config = dict(
    encoder_arch='mlp_mixer',
    model="model that answers yes/no questions on an image's attributes",
    dataset='made-up waving flags',
    train_examples=195000,
    image_size=40,
    crop_scale_min=1,
    horizontal_flip=False,
    translate=0.06,
    questions_per_image=4,
    encoder_norm='layernorm',
    encoder_norm_position='pre',
    encoder_activation='gelu',
    encoder_mlp_ratio=2,
    encoder_parallel_block=True,
    encoder_inner_norm=False,
    encoder_patch_size=[4, 4],
    encoder_conv_stem=False,
    encoder_layers=6,
    encoder_width=320,
    fusion='cross_attention',
    fusion_encoder_width=128,
    fusion_encoder_layers=6,
    fusion_encoder_norm='layernorm_no_bias',
    fusion_encoder_norm_position='pre',
    fusion_encoder_activation='gelu',
    fusion_encoder_head_dim=32,
    fusion_encoder_fused_qkv=True,
    fusion_encoder_bias='all',
    fusion_encoder_qk_norm=False,
    fusion_encoder_parallel_block=False,
    fusion_encoder_dropout=0.05,
    fusion_encoder_inner_norm=False,
    fusion_encoder_moe='soft',
    fusion_encoder_drop_path=0.05,
    fusion_encoder_num_experts=8,
    fusion_encoder_moe_every=1,
    fusion_encoder_expert_mlp_ratio=1,
    fusion_encoder_slots_per_expert=2,
    fusion_encoder_shared_expert=True,
    fusion_encoder_positions='rope',
    fusion_encoder_cross_attention_every=1,
    residual_init='scaled_by_depth',
    optimizer='muon',
    muon_scale='spectral',
    lr=0.014,
    momentum=0.95,
    nesterov=True,
    orthogonalizer='newton_schulz_5',
    adamw_lr_other_params=0.0024,
    steps=11100,
    batch_size=128,
    epochs=7.3,
    lr_schedule='cosine',
    final_lr_fraction=0.05,
    warmup_steps=220,
    weight_decay=0.05,
    adamw_weight_decay_other_params=0.01,
)
Rows from block 2 of the fusion encoder of a small model that answers yes/no questions on an image's attributes, named by matrix and row number. Rows with one number within an expert belong to one neuron, the router's apart. Each number is 500 + 50 x the weight over its row's rms, rounded and kept within 0 to 999. All counts start at 0. Numbers have three digits each.
Before each expert's rows are labels from the 100 texts, of 14976, where the router gives the expert most weight on average: "tokens" is the input token at the peak. Only what is clearly more common there than usual is listed. The data: made-up waving flags.
# router: slot weights (fusion_encoder.blocks.2.mlp.router.weight, 16x128, trained with AdamW), inputs 0-42
# up: expert up (fusion_encoder.blocks.2.mlp.up, 8x128x128), inputs 0-42
# down: expert down (fusion_encoder.blocks.2.mlp.down, 8x128x128, transposed), outputs 0-42

# expert 4
tokens: "triangle at the hoist"; "three vertical bands"; "two vertical bands"; "offset cross"
router.8:479458520469414588503507475467613457484519500434490625482528449480486510571517532481526510478450494455478513464520564487486490517
router.9:500435550465399462480519459527522567514527443556503568440539453362417512535395416547477478444559559453543502494589576526507568495
up.15:509459480394475460421521602437486529493491498569416516574517512356440480485574469398465459562554501552529474556517514509462619502
down.15:499561426522556474522473459472478487469526558489541403489521449591552506517432539581431608431462386481467444475508527490612390574
up.16:507596496497485539499521488581540577474530479468478486527452454540470475488529547567512387531479578541481379526472601446547531486
down.16:433495406515560527436495470476456553480526544478503564463463514490447519487460485419526514549579488545578501483552537521465509471
up.17:436506545542452551500519503528576487542523558397421539551529463568516535488448616474489473462480456467464399403455496571489519486
down.17:514477454555509527519494559458447532563540450479473524378390553403506447541521423438507555552470524501467561511529543501533546451
up.18:546615529445497463466458463473499527553520483500504450556495441388553491496477554498500635564425542456488436537495491507556567493
down.18:462382553500437538507578591506449545489511520468556511415519498580552548529490486538503426404541510508460571433620566485478462474
up.19:547413518475416417504607528446604441558492505565595490479431501538503511460424568616600449572546474482440406452452488516485460455
down.19:441434461511527449504452435462540542439525526439488515514500547504509474488481562505535451535491488426459572482543528479488494572
up.20:482408421483582493451509471560496515482545516522469504487392386560488539519435448455457426492534496536514499549512558508497393546
down.20:461657454537494491556593480543566398557447475560441408437467482443544451435462417527585567542551539587514444525439467410594558537
up.21:500486613545481467468498547446555516513476542500568502513589615467482469474544540517528547498580430475556490497435566521503449478
down.21:507556484433507479563508465553442508505545398530456493456422552563454535488428432468493498520395576459378383555543552502477544503
up.22:571465547561534547482511559533536516554505555497464484497464468542450465485435501525510542455451468478450439538503614438460578547
down.22:359560424584562456425529511480590435509547407508497512535491518537535479477523457405470483558437579604565550459447420455515559544
up.23:555525538445556532479557600483524521550442523446557571477552540414486498507450595505505515552546439500482428444373520457481500463
down.23:469475420471502535557605473473432463551563401596479452474443485488538497407530459500535526424496558494455577578572476529498558458
up.24:518454436523457492547540578508639483540518491564552379508491499604491500484540509522559524475449488480482457455520426424472544538
down.24:475511478546494520419483549569496443492486449402574518439512427467567513493466442502417469468530495520514576484446506481547420459
up.25:402504422508485480456602469575652526527541491503522524453547463397478501445494536624542527483521532506471462481533560433516532463
down.25:538546587391490510522499549512504602529614535484484456482398577506446555538546516475543500467482542500484560429530433505472414453
up.26:462624457450525544521538458497400390495526529504469481526516552534480552439512483475489488432576433536481482560497527451491478550
down.26:539493583458439548579430607448525514488512546507456550410596470464511515485495505499464504518389523473450532479461449509460554437
up.27:478457504525542447547516392513435527472469551467390562452437515481500523436409457486557547496531419479574629496541470496498435478
down.27:478454559515512522532438622489429561478495569539610450486459462425454499456529578493443404507584501570486455534530444454497484552
up.28:368540475517460536506503472537508498544558591486471499488507492499537509512518545464437498518545484528496504512383485542493528396
down.28:532482555529546547550492553489463543448439580455433459465502551512505456486632457464515460516515446505368427422470540548486451553
up.29:558456467456494462530414405487529585557475486489436454504530543429487483606488498491545487531451494474538559449536565622576569508
down.29:496572594549528554444486519443531556514481532494461507495467444581460566485426504377521500450579528558548463462492479531405537485
up.30:475549388444454571380570527503544519479575464540529518508585499487541452502495512602422443516530452531480482533504521501508573476
down.30:552546566497527500480490448467547510566455585457447435523415554438437525599518529552529539498498511428576459530466453493556478458
up.31:434565508462525412436571534504470482465477485473512541521473498561483477515444527508551515426453483530499512544572464506551414529
down.31:558419499522510548591401560526574464531468535549479419420563478453507525540457460422439509517478490485446462455529480469489430513
up.32:567501522509441487570458527482473527553419572477519404465402464488523494521573539534578573555461484444486459529521585474440461428
down.32:470409498548562561449525473519507475448572497524578485536507571567487486504512473503444420540428565474538521427421545553545495480
up.33:525534538495447514419454481445452472521601578449450543490468567468533553551424525496491499534465530454466454538441500500522445405
down.33:560521509504595520619515578474467568459387457578516524495612507482483395464598539436485502487545485544513400501644504503545508399
up.34:431461534503472515568426562559491525483447539470426527500557551482565545491476491399572437512495509509540456556449430453414432491
down.34:523500454399408529427562477551489500488536549545455471446420491487474466519477467561472583498440493543451594417559521595541528532
up.35:342541561488526575545528504572493501551489535511447506526512505575495452450559456598603445494536488536505549533509529559424508530
down.35:468454481542529483444351430492522509411509500500443605475496486594505503548429460419436564462370493429434565469555448476523530465
up.36:445572505419516578548470539432554549492424450476554546490515535450467379462447533567500439430559577555505528508493460546571541473
down.36:583479506551402533524621437558469472521523600523403481456547479486544583447525491536484489539467394470387468424462471509506534457
up.37:461558473476630557539497500483593508457435476567417576443541501521504500454535543441358491541565580506487559455463495555465562526
down.37:573538522571456538573512524556525550459592506459502501442477477488500442509550548475527522488466449528552454545443489556587569439
up.38:502477519493437477515464441484570456452460501482514490526495600410470435573487472447395598489562512554550481448519542495494433552
down.38:429510550523489439479489498472464538585495419534486433428498431473483484466457490524508456551503506473473394544489528404420523431
up.39:520546547573504553472595475422519607504500525447473397548445573454525462399459437461531415513530458529447473533437377575449490550
down.39:534422477486487414473511546616501437538530488520459519446583457550489513509527533562551503494488549488456463417479482474575521368
up.40:438556501522436424474608487563468457467437449451546612556557522547496541434521531566452468516437452553510497451539439555530534521
down.40:649526530463531548541369503538513572547521551497439445436546498460501452494454469474489518453581505507438503495523421475414442549
up.41:558552449593473511401490552500467516464458504474517557411513431469506492454438423469451533528403468487469526517474539466583465462
down.41:505479521390455489525552449492440485535526513506487420519492501572514415506473472603526502490525545419448471506538538459457509481
up.42:497466481520584475558510542495532557466477529520551416574519524532519545462546628586488611565529548432537559457554512408481470523
down.42:478433531541566513418507507482480446470483490508508591580543473497481582524467484392431427517466496511607534551550465476505464448
up.43:479456515501490428422523486472574502385426485543501492540521536507480540523518472457491532554532493477457481417558527420506458541
down.43:547493502441479519566589500475443481658526511496498513444466490431526478494433572504482469421456495491522464583612447477456530534
up.44:540497504406497550553560402463519452537454515488468413446581491478501512493618482457493539577433512609404554516496456477487456488
down.44:464514495519546518400470568556454469561503511554517581564429443505522523414372452540598543482595545430598428522488506549545483439

# expert 0
tokens: "black"; "brown"; "purple"; "many stripes"
router.0:613450516546465425519538526457517541538451506573523495564493518589457527516531537587563529487490520475529411427431493499546452398
router.1:509426481465516486548536565472482619585514596545508475468508478541573520472554524548570610534472478433445441505464521483428506507
up.15:514556509545527523568453449503510426409532538494558547485462480443416432476550573443442549466545503502403576431537481515573435583
down.15:473462478512537387501473472555440506521553539536496519420596512503530541480499438569489437468402459491505525528479533542451561449
up.16:512469485518433510456463577564434521547497400522576444604482468559555462477517489533577448502555603466384471548506509551547492563
down.16:482512529417582467461491465539624575412534526495415529458502532439543487475375485523418449474453474454616555444613482490461442495
up.17:513441516506506463476560497440488411503488414456573443513485512454544500443469564453451473544506483559598519503516461501448509514
down.17:535432570473532456434446524480456453483451536542448544437476548517528572495537479509457514500562525475540573451579494452424378510
up.18:444523518473562501428500466515459489534486557551488590450483536524497483492484494483398529504554512506507574488562607435463565375
down.18:508556423593540536553480576573400418518585569531481608352483507454413473519515462577488482421429448456482349480510537460443381543
up.19:488592555512506416563468537458495408598470519484426471575499514522477417498426522494546497485568549484508488532590484450543584443
down.19:431547484522479516474458556552434516536439429506542506539442516425458474548566473487449504460491563476462543559471467425498474526
up.20:423489511479540551497565419425546422541481475477480590540574515419547520515519519545478570487448514393563521490533498491488524509
down.20:574482547521544524474459511476455497444506418454503418516590505427551499484490496506550405471556580483425521588467505386531414408
up.21:516474456455519585583406443536571522480407517458424557523556491486497542477398590503530476528541476445516601435648469479460441551
down.21:497571532445426434464473471634481429561584498457467468471541490443558504411403510569488438491526444526573527540512487524501515526
up.22:545444496466486483492543556445531552504475569473541521543429564477503478559502538538517473431448518480532553409468429518547528394
down.22:482530470518476502490524544494517540572468506527491448439582512547507478578518572562653517537529536428529567424450466520506451576
up.23:450552500430516555672466452431481466468421509526525456532564439522566561513530448472447549512482481554478487584468433481487449492
down.23:466440461449529496524534537555501501446491494509431498451574514462443427465477522462483467466555424463580540448446476533558509446
up.24:493634521475466509492459523543590589507413404474490566440437534495447538580454532486465552524500509417456539428482493495444535531
down.24:574511443498472537417368411431452427506466464447518437465513415490529560441554395466495455490496524572507475532497556460561518508
up.25:489449527513475421428466652469460530612437393482477420548475582589539598442450459493478415540542536457475513568463470560482518541
down.25:552538557548489591563545541572467544455585559455519544474498409496458462543541560486453566424441503537519507570551431423460466539
up.26:462459510488517471484512337470558509469623533500538419461494568500507513552535455564434525466529483486490594500412460515348489421
down.26:557530470517525450447582488394442525516467554574473405492570495440524520446490532523603496521476464537509396506484522522542446489
up.27:532462466474512490460453471597569464457500464463460471522494450560467433536499476437474475478458560443531566489526531564499506461
down.27:545485563533452491544471548549486496475474463459505523520421468534470553527432487438528498440509551544395490579478515466479501481
up.28:451493453546452530378520492520516446428510536503493516463458510484516467564471535469458524397580549533505399491473418498505413461
down.28:572565565453513470470457488506521491506548481488530486536606519436498525459601394452557474439510516513561548615560554378500537614
up.29:453445530520544489506551460420473453558477475497479569413526460477574470451530408451574541411520471504461497542417485502496558565
down.29:552601552467489557577458591554504547465498531492452458539495521458467468534458526469426530468514477437495510478525507553503480548
up.30:473473497516540502582491508492580642508492601526455504645447441470458536527493488603566489515466473523548428491518455491457554379
down.30:540538420558493503427477559482526363531478534551456470484486442503442410510533494473533526434550446442516496438440446547464525562
up.31:460483566500489530462529562438521460465435431522479617482418392516473519546502534534583502476534538457440460547544447460446547488
down.31:488505520461489424455411402562442477543498458438473462543490391475499471567541442452514477452484485491446564460519432506503422509
up.32:480577541473446495551516529459569377519526485545550439558453456575492511554499495399478481536525437427545517525551494535426502456
down.32:514520433527557514433486542531516543481453464492476507527471533464426543466525439483570500577607527533469574536500483478474489514
up.33:567567563441489492615465448404542441451532496581488524518540591470529461551463500498495452506443506532364450505522391460426470519
down.33:503423486469543427504503543595474441539482481425511444410518473494438565487538507586551410487525430448554543470610400676499513492
up.34:428445512489553437457486472430545438484620454496496463524591495493546519458475543502438439557524561479515582526556483607441464516
down.34:598431560566542496479519505435443454578418534531418544571460493451524578502472578491458583473415443533450430433544506420475447439
up.35:586542524523496425473582474508563483497498465424515556466484546476541471490483455559574494480490546589496532541507471447574480469
down.35:466494497409489483526490517464509556524465499497508398472482508434549469521551557480511482532522538429530525456538525527505448544
up.36:486530543559504548394513476460438581395544470500541517457433474420539522480471475517442493439546467554541522500523576475587590460
down.36:526596423507421521466595539445504446422567522501505571553533471575442543487544523554467533421433495489485474535420506518452446562
up.37:500583433528431564450457565464550588464420484469542540482543449517440480615565447579593546460513504463460534486452563454519536489
down.37:487577482418501487521480531500553492571566405454519434507528553485511544495483530543538459492482547464489511428454428591602522516
up.38:559526487453543528581455514462514499589460452496427493563605537475593477590409500487421505492465617481476519517447487581459462628
down.38:409522448499547468521522465608494460484561508462533515525526434521556471465443480549523513410500560448495506436464465421558584516
up.39:545529461573513516485517425463554560568496413356577477525492552526475514477473474564563476441455598408426591402446492665588540508
down.39:468526496530417482517513474488495505503421577487522451485400489511546508633585562440607439548496468508402518520518565471493388549
up.40:524543572517447443468469435542522500560478455569385457538527463544548485507562496570544499487485513542370503427495521480464556572
down.40:506563475500592561529416595610496524540487511456613493420478496443539483573447509493521480459475524433535490514553467491554482401
up.41:569473592449515489501455518626531501474425489494486445519495437524512461512552452499502460572555514438511436389503525433458536442
down.41:529626574509475465517500479461502405469490449524430535511546465514403506532526533527539447524572459483550456546456431501459490530
up.42:439602483477511511561546426507543493499488487450508411589586645510599486499462437584493453450519513479436491504457511501474543537
down.42:466372505441553430531355498542533413513489472560470457464498432466480508511526541477493480524543426563516607551540542490546501426
up.43:414553390493522504512498422456417533553502527508424607472540525529495512512507549431471574478463667507517495565537352540481521501
down.43:575559460527537454496481520607494445528516546478455426559547498548463462532489416538453490468517489414521562572557500401495481568
up.44:549506519438561558463506430444533455456601431593443434512510585516458471497437450531480427516431600502578424478536470484499500564
down.44:490431526516433397498498478484499517615441516448496483589398428507473456549582445469535468604490462517379467526460474481450470497

# expert 5
tokens: "teal"; "pink"
router.10:498534489482486456481535444417558531534571424531470528458499542574509585513503479467512602434435544471466478515483486510467464482
router.11:503480461510596564590655526546436515531500512478427507537451449520425520530480575516498534481428532590507453536577529408514568510
up.15:523386507500490525552492595403529535464545551599481546531549532477510569567558505494523451459457528338476574540486483490461487546
down.15:556570477505433481485433397609399528507489481482447530466344483576462469513543517585496593429442570474455407491442538533540566409
up.16:443538509448458482417465390480479503529477510476539481409428451521515513468433419453471571497589487537470482509566483434522455549
down.16:449520468519520508588457488488562527543493417544526491551579465529573568462531527480515476497384444558584464511504514532461581537
up.17:540484478494526539462493439437485487488499481520600489440516438404472463499473453507472492539637399513582554454517488526526494550
down.17:454513515510454509463563567556541397442455491498532431583487576522530553481465571496461529467544467523502547467544530534508466494
up.18:482459456515453560397556435550530504416495579432561416491580529485589462443526483402515510531517480432463459474456517446490521497
down.18:567499570483539449513429547484487415417440435466504486416499558511426536470466522526479545483551425510564559498473426582489498494
up.19:488430482536470563544490434421450624492457551403585489442513542531499476463528445419576551554543524477488403439515557485516550497
down.19:605586512424548494480532537555545486441516503493398485511468511503464480465547508517441532444481499524465457580578498474412468482
up.20:432494569501516540475578428475515520516541514503424496503507561528648554412529531528494508496524507545553437470470516437430516441
down.20:470384476374443543515475582561523530419471522470537491559518516572430537596442564541512445502524554457450543503517454477486444519
up.21:501513458451644450512451523524398486550478555546529526480582466397531531490502575457475546503461431527510491471526503510477489620
down.21:469484540505410510421442556524561490479563524520513449586467529488518460489485452592451505561553456415483478536558501553442509530
up.22:562409516464471530541483462427512490442498526537464389434574459510453509399433521506437494559612446502534602523644422533508427539
down.22:422572534481539559502460589524528562538467553447556502574515437506513466484443529435571517410465504433532437557377548469566559433
up.23:544513529446467551564502440445481499514496604480508519462480498560522498472366510490552433519439518437483366507491432524453457584
down.23:462511427529571506478517556461458532472481408485441522498460523466440439493587403466401517465559498548442573492470631466533496410
up.24:505415517512580479410567502462448441585505449468530535490523479447521524446461632450477419549542461475509428518539523494454432596
down.24:555527494504506403404441562441573478517539550461509503608498499525526549554494460536500606477514571512425541596476565582522537505
up.25:472491545406522562501467460495586384533489524450489580478484482518614482542649537475456515445526472456487442448456478502490505518
down.25:549446415553451360500559491528424447437496548540483500557491579454430545486484493598527563568529482544537494530566513465473543498
up.26:516384457587477574504549464533523499431518493505462573590467530566550598526538404429482511457363509528394520493525566553461455480
down.26:503490462480445506544488477517412618521488590463509471402507487482540476501481533548507366516580522511508417461554444504522515583
up.27:441434532429540474449500504506433395480449467542572433513511474447522538477544548468529486501486526436480559477479510519476468577
down.27:446531490580493410447454496556489505508530552470498489505599658557492440466463527545396523536480444515527451511481431495423586546
up.28:563460507474550501435534581593583473506453544512510536449529436537498521445550504479579396540479521574520478494475466510474548499
down.28:436525589546451518515487581513550426467594465410501495398468524462492478561447478445518513578520487495464541461498505519509419432
up.29:530482539552482512593495480408567442463459495540533521531540515454413446462471380594488459435517434478548423577533442510492555532
down.29:516493447585560480477556467546475621490429506497467552525423560481483468489523566460602516454498504520396573419525576476495500458
up.30:536516541444435533562513536431509523484535501539511568540491563444477497516475499542608533460510505360560438552492446539457485574
down.30:525550545491526462511435474511437451630463480534468434519443431439509423491594459456518539519458602480429564462541522482501496512
up.31:510564507403530476483439474450556484552440520470512495508543487523519578448531444486589467572479475502484395440440554529545409461
down.31:570588531487510505521491518554495490490560519547539525460470531488490373498400589485477507464483388476502527479543541530502476510
up.32:477470637481445512427469452445532462554489655483490509580463575578511564457528465571477583489488476512495581411449494417541409571
down.32:538524562528501533489431590532429539425373489558496465579393492508522434490472496504472447549499606493459420547502540504495483466
up.33:518502495516491417487530501418501484558586407503500433515460620560557525501414475522508452460420488446474556426503477444546518481
down.33:455494591517522517455395598538503537491439579521465483484533388503416469505535471506545499564541547557450494516484561448508469436
up.34:552457499470495498519447522528490511551469488569633471494512430368449545460469503518481479497525516520538602522558444444535433550
down.34:425510474544488447479500525517558423580494462425456383545571388465490608451475426512431520518547529547537401502427463464549448487
up.35:534444469515498555504404459475524444504402514471534461547624480468477472488559449386578402556517496394458528473525551450482469611
down.35:467533409546510476479546440526554487542476510498490487552506544504466564486515527535493482445521395516486520567492501529408597467
up.36:558467434500527500486497549480432483477518473460538520493421482481492534518558494428447485463454482520481521509485575585451551397
down.36:549423506490505557567525391547439609542531568488517516455512473535459458536479575458571436535509536523409444488515500432566573597
up.37:543481487561476492431416507512473479492493430504540526479528504389510539445389541476495502537577536488555543567553546508510428589
down.37:489430443491509394487459546446561472547520565446484439506498383582467580481539468512494408452534527618431461527498436530530581470
up.38:556410442542524493503485575479493522577500520495470470505465575470529519521597526464541528502559517437449523506505617453457515452
down.38:548508534471517516485530403539496587455548469505472593492457489534490517512477545489552439472427551530442406523536520461518574501
up.39:506421444483485467536477440646406454467620518442424514536463548561530509534460546491514540505415537501453419488551482477454556587
down.39:465393557494565502515522456362531518522427544573485556517468520469505489467469476413519433581529480509500486465527568482500562446
up.40:460569464538415476519505421525481587403465488499528546506458493563469502561491470414483525355489469510497513491476488461503512440
down.40:535463490572524519407487504589453504606471554582478509475509579443443458489500478492575502518429544515530492528473575568510414472
up.41:548450548499505459552533517525538491490503449513578483569527474500558497489513584486474527400548396502417489504413472448512446602
down.41:510493413523546437455558465474439440500504522451439488435555545466480455479472529592454430515478446413582504523445426450443552408
up.42:484410440512519508504498503434574455593444593497497501559590513560418502528520430466580536489541472465581487496438494574537501566
down.42:566521493593515523539526472519434524467431524545511475564406533476489499567521520558518515493474504511448395556514510604511479508
up.43:514528572449470496428441561530484484469565503453571604565410425482519539540647423564501471536553535470501460407502578497509486496
down.43:559546550429450468422464508530435593528524454526534504480485546471506445474483503565494522592478490556462534569570580476500567459
up.44:444459561506414524412499588448518459449461515596532526495522504504539457445533570552559507522481406568540416507455477473524422501
down.44:481577497582506513450508427477543440514489493541574500567444582525574495498510518559478427491490506457499645467534591505447597467

# expert 1
tokens: "upright cross"; "offset cross"; "many stripes"; "plain field"
router.2:572434549574541528537547492429499453517462456469562531481569489553439428587490496481483560540474531501475525532447518571557577464
router.3:518509472522557486549536430543548522483567482516490506542541496456460572509486527443478590426538458591566400509492488462546526526
up.15:585501446453368520494500458528578500550492578540449444519442575511452494554503430471495561540474533494495529571471559466531478535
down.15:486584526456517559495508486574423535392536439517594567448537347528618516500544579505417478485522489451491446486506477494481527489
up.16:573596443520460426484498503489559537548432524434555515446505581525471484547490435517582476460432617446543599520511477434536454478
down.16:416570498524507490450512450485506447523570550412449518460458525567507560433448525508510514507584511602455440547524508566494539605
up.17:511438554517523487468532520426556439498431526510465657532433477481490500489540497476521505509471547407460477476437510529519597518
down.17:567485476520501524465553342559404565467461462525508461490513483565447565519448483544399572471537463507515464498503569489511340584
up.18:514465486457507484419575561473597529492431483474606536493518601518494511528505480531425546553564533527510570479483548574523410492
down.18:444457557537475474469467515443472531554455463550444512555514493544574492486560521516526445562408465460612459523485331427393503431
up.19:471506404485488524534529488374397487527491493477595375475454537591468516540536488477494489540478540526525448457430485552551487501
down.19:546512482494528548444425481544567585454442546455537498528462474541477577471534485433445515474551604470455488486533465420474515441
up.20:382526411564453392469398482461517564637444548487504567485437613534490498610504514528517554455482495510489505483404548574531491509
down.20:538539525466507526522463482476501435328514491467445388547591539462563479513495483461475500416537418458618478482461504561531500477
up.21:460504489517543425424466565539555452453539501497473512490546609464508522590495494520485487403576477505463410495498506406561520526
down.21:522464393510532394455520461503520527497511549535537567504473521487579481445532472427606466527449488534469587532530515476449506462
up.22:586476510446486576507563563501595457468433498453550459481555489549412463397453536570476522499528418462551418497548595530458465463
down.22:467445524563441501500449534457474477442498510534565501515539460508456494469557439451490474506451584522541564444550539440444465545
up.23:481628473534606550492534464485582497464556473425508564534557509422542449533388541488480602439463493491446440505513529495536543438
down.23:499431488398501406577557477530536520575461434497532387480435483514463486505520334443558509545513550515512582495543515492478524542
up.24:425389519503549506537525386452408513575495501497502479493499506541460542582450447456426527534569527577515516528562414433514504468
down.24:522584574653511426530455518497559528515467522524462461565503548495494528439574477519594429541450530527536546449452522464482430430
up.25:406529418510520539516541424416479488550497561423539479532530517515454514488483479527494576471449548505583420422502560438543561536
down.25:527474566492483439487423549530639592495459446543452475520382431514500508491416484509448488556531490513483521538441509478437449555
up.26:515479405571521511539594377539478457490462494397543399487483492570450467513445432580542533473479603516474521470551532381528525511
down.26:443564564519472525497481495543546546430502502456492505501506507451488405427610448503518460561478472575495560532516581452452471485
up.27:585552472503452529524491563562487511533466449528385422471472407513455474474549485489556523501555521447580468486508491410527484466
down.27:422535431472547570433524495629479514557608532528593533469469431507539509556541371487427450509517546391358500412444549461581542497
up.28:442578438503437529521528376569490462428466459426532557570548561449578504581478409487434564517471551491442516467560536565438427416
down.28:449536569578493550509456558479481520525599478545465477421426493540463411500449466525498422481541547493509535582443537494473543524
up.29:440457460535409428552547533512428480477509468456597504489574507419574504515533392466607474523457443449406427437482580559543515567
down.29:511558530457519491438515469569606607489555438491480517556412549585496477552489604462501469491466559569478523516423471565509477518
up.30:513492525512600607512360576443471513501558433443568544513448501382524487482552526418543527480522484502449561583415478553524480457
down.30:507441522534435460537609530429453556507479443525480587485412530535431458521577497516487524411474560536483506370496525538475483508
up.31:555477505452398512415539517491467550509578519550466580412490432463510479513493484433470539510495424446484564456526536551494555434
down.31:480538550536530468421481487469497560523419431547569460494480529549432582523548479551494486460551493584467403506547595558455516513
up.32:529448504478551512560481506512470499508484510581599478440519421526504516544519509469344512544563516509496577498500413425519496539
down.32:524511537492524517424441464583551478501511423429430501549478566418589557400510522562548414485465487468524482514459453447437572463
up.33:495508534510456499501591548568575518517516516515517476512536363445504513549468454550531535553476558476434402533505476542531484539
down.33:464521478594520516551466482433512426503568518526567532593403441493529440447534483454504548479489494501521551448453601498408438534
up.34:504514440519639537628582514532496441508538521509506359433495442552522488501540413514516499549563498452517573538521508415478410508
down.34:478551404422467467404469471561539492541604407420456528499514557450491491371540431529435466519541506577562563434457535475548526496
up.35:443536656489518505543413488469501490476497500580431571521578526601513518459525441579462538429558488452485534495511505433463458508
down.35:528487487475495512582502482489445471508535591466461375494535531389522579572554488494503465458494477465572504566403487565486498506
up.36:523512520399460454570482502412599504454582484486514422543466558552437519551409553420583470537479457439520414556497489469399577495
down.36:522497523525500435431490608524422499497435480576526587534605487429462530536516488479369414537479489433452580523388510529518442513
up.37:491552544457484475505551466477581489427462571474589394518450499490528513403452468467535519525514475559505464527570518503411407575
down.37:463504537548453422474459435536553479572510484530477495474479442433491460460459423525413512516570418476465477462594541482514521422
up.38:544434478563570447521624500474440475484517476543502390489537511508489469479457413472472529511449484557525391523428530499548524555
down.38:478549462518508468544507388526539462654448449486541407559483469557383459465533506504579535520589520464488594489507571470540418484
up.39:617398542439518499510452548490504502474473477561458431396534442414473413496589509440532421568559513446484580531559507532384494515
down.39:441618436556510519466542465549489438540462440571515425489487538544570502532481544528404474512434471460504435494400487468573511398
up.40:478426494424580562560404574433435507518489512512528416519428477425473530516537529444401473477509523461547619471538549537409453512
down.40:501399522523428474471493522518491583502473543498436519465615585558541578487481491502468459539472497542514383521483355455491570442
up.41:436507440529495537476514458530450477478513496512462586509450419510447485448533480472409551558462499592529511548480400493453482524
down.41:569518600545510496404600573532533458523533452486538486527503471525498480470503582567610432433534391514488435476504537495455494402
up.42:611490560568449475544509473460544485474509424539404522524445488427571458464474504504533443497549470567450577581580447465472515449
down.42:417552437482546504527482516547429417484465516535559484425593514546462506505535439584512554521488430450485524398487547537523426396
up.43:505458467533421497464587640436484620504519520483454446578473474423481487499510514547589491538466508430483399405461514523524443500
down.43:472570539533500512575565454523558442511571480519499530478502511498467471545490534481539480505498459422478476514466538457447501516
up.44:571487500426473478449475499407485570442421424463545514442584516473522492557576584563554430476571519450486356521475553501568506455
down.44:467530438448511544518539395522533459499525447519466468574481445456464510464360447476528565535572506612459535557577537544504552686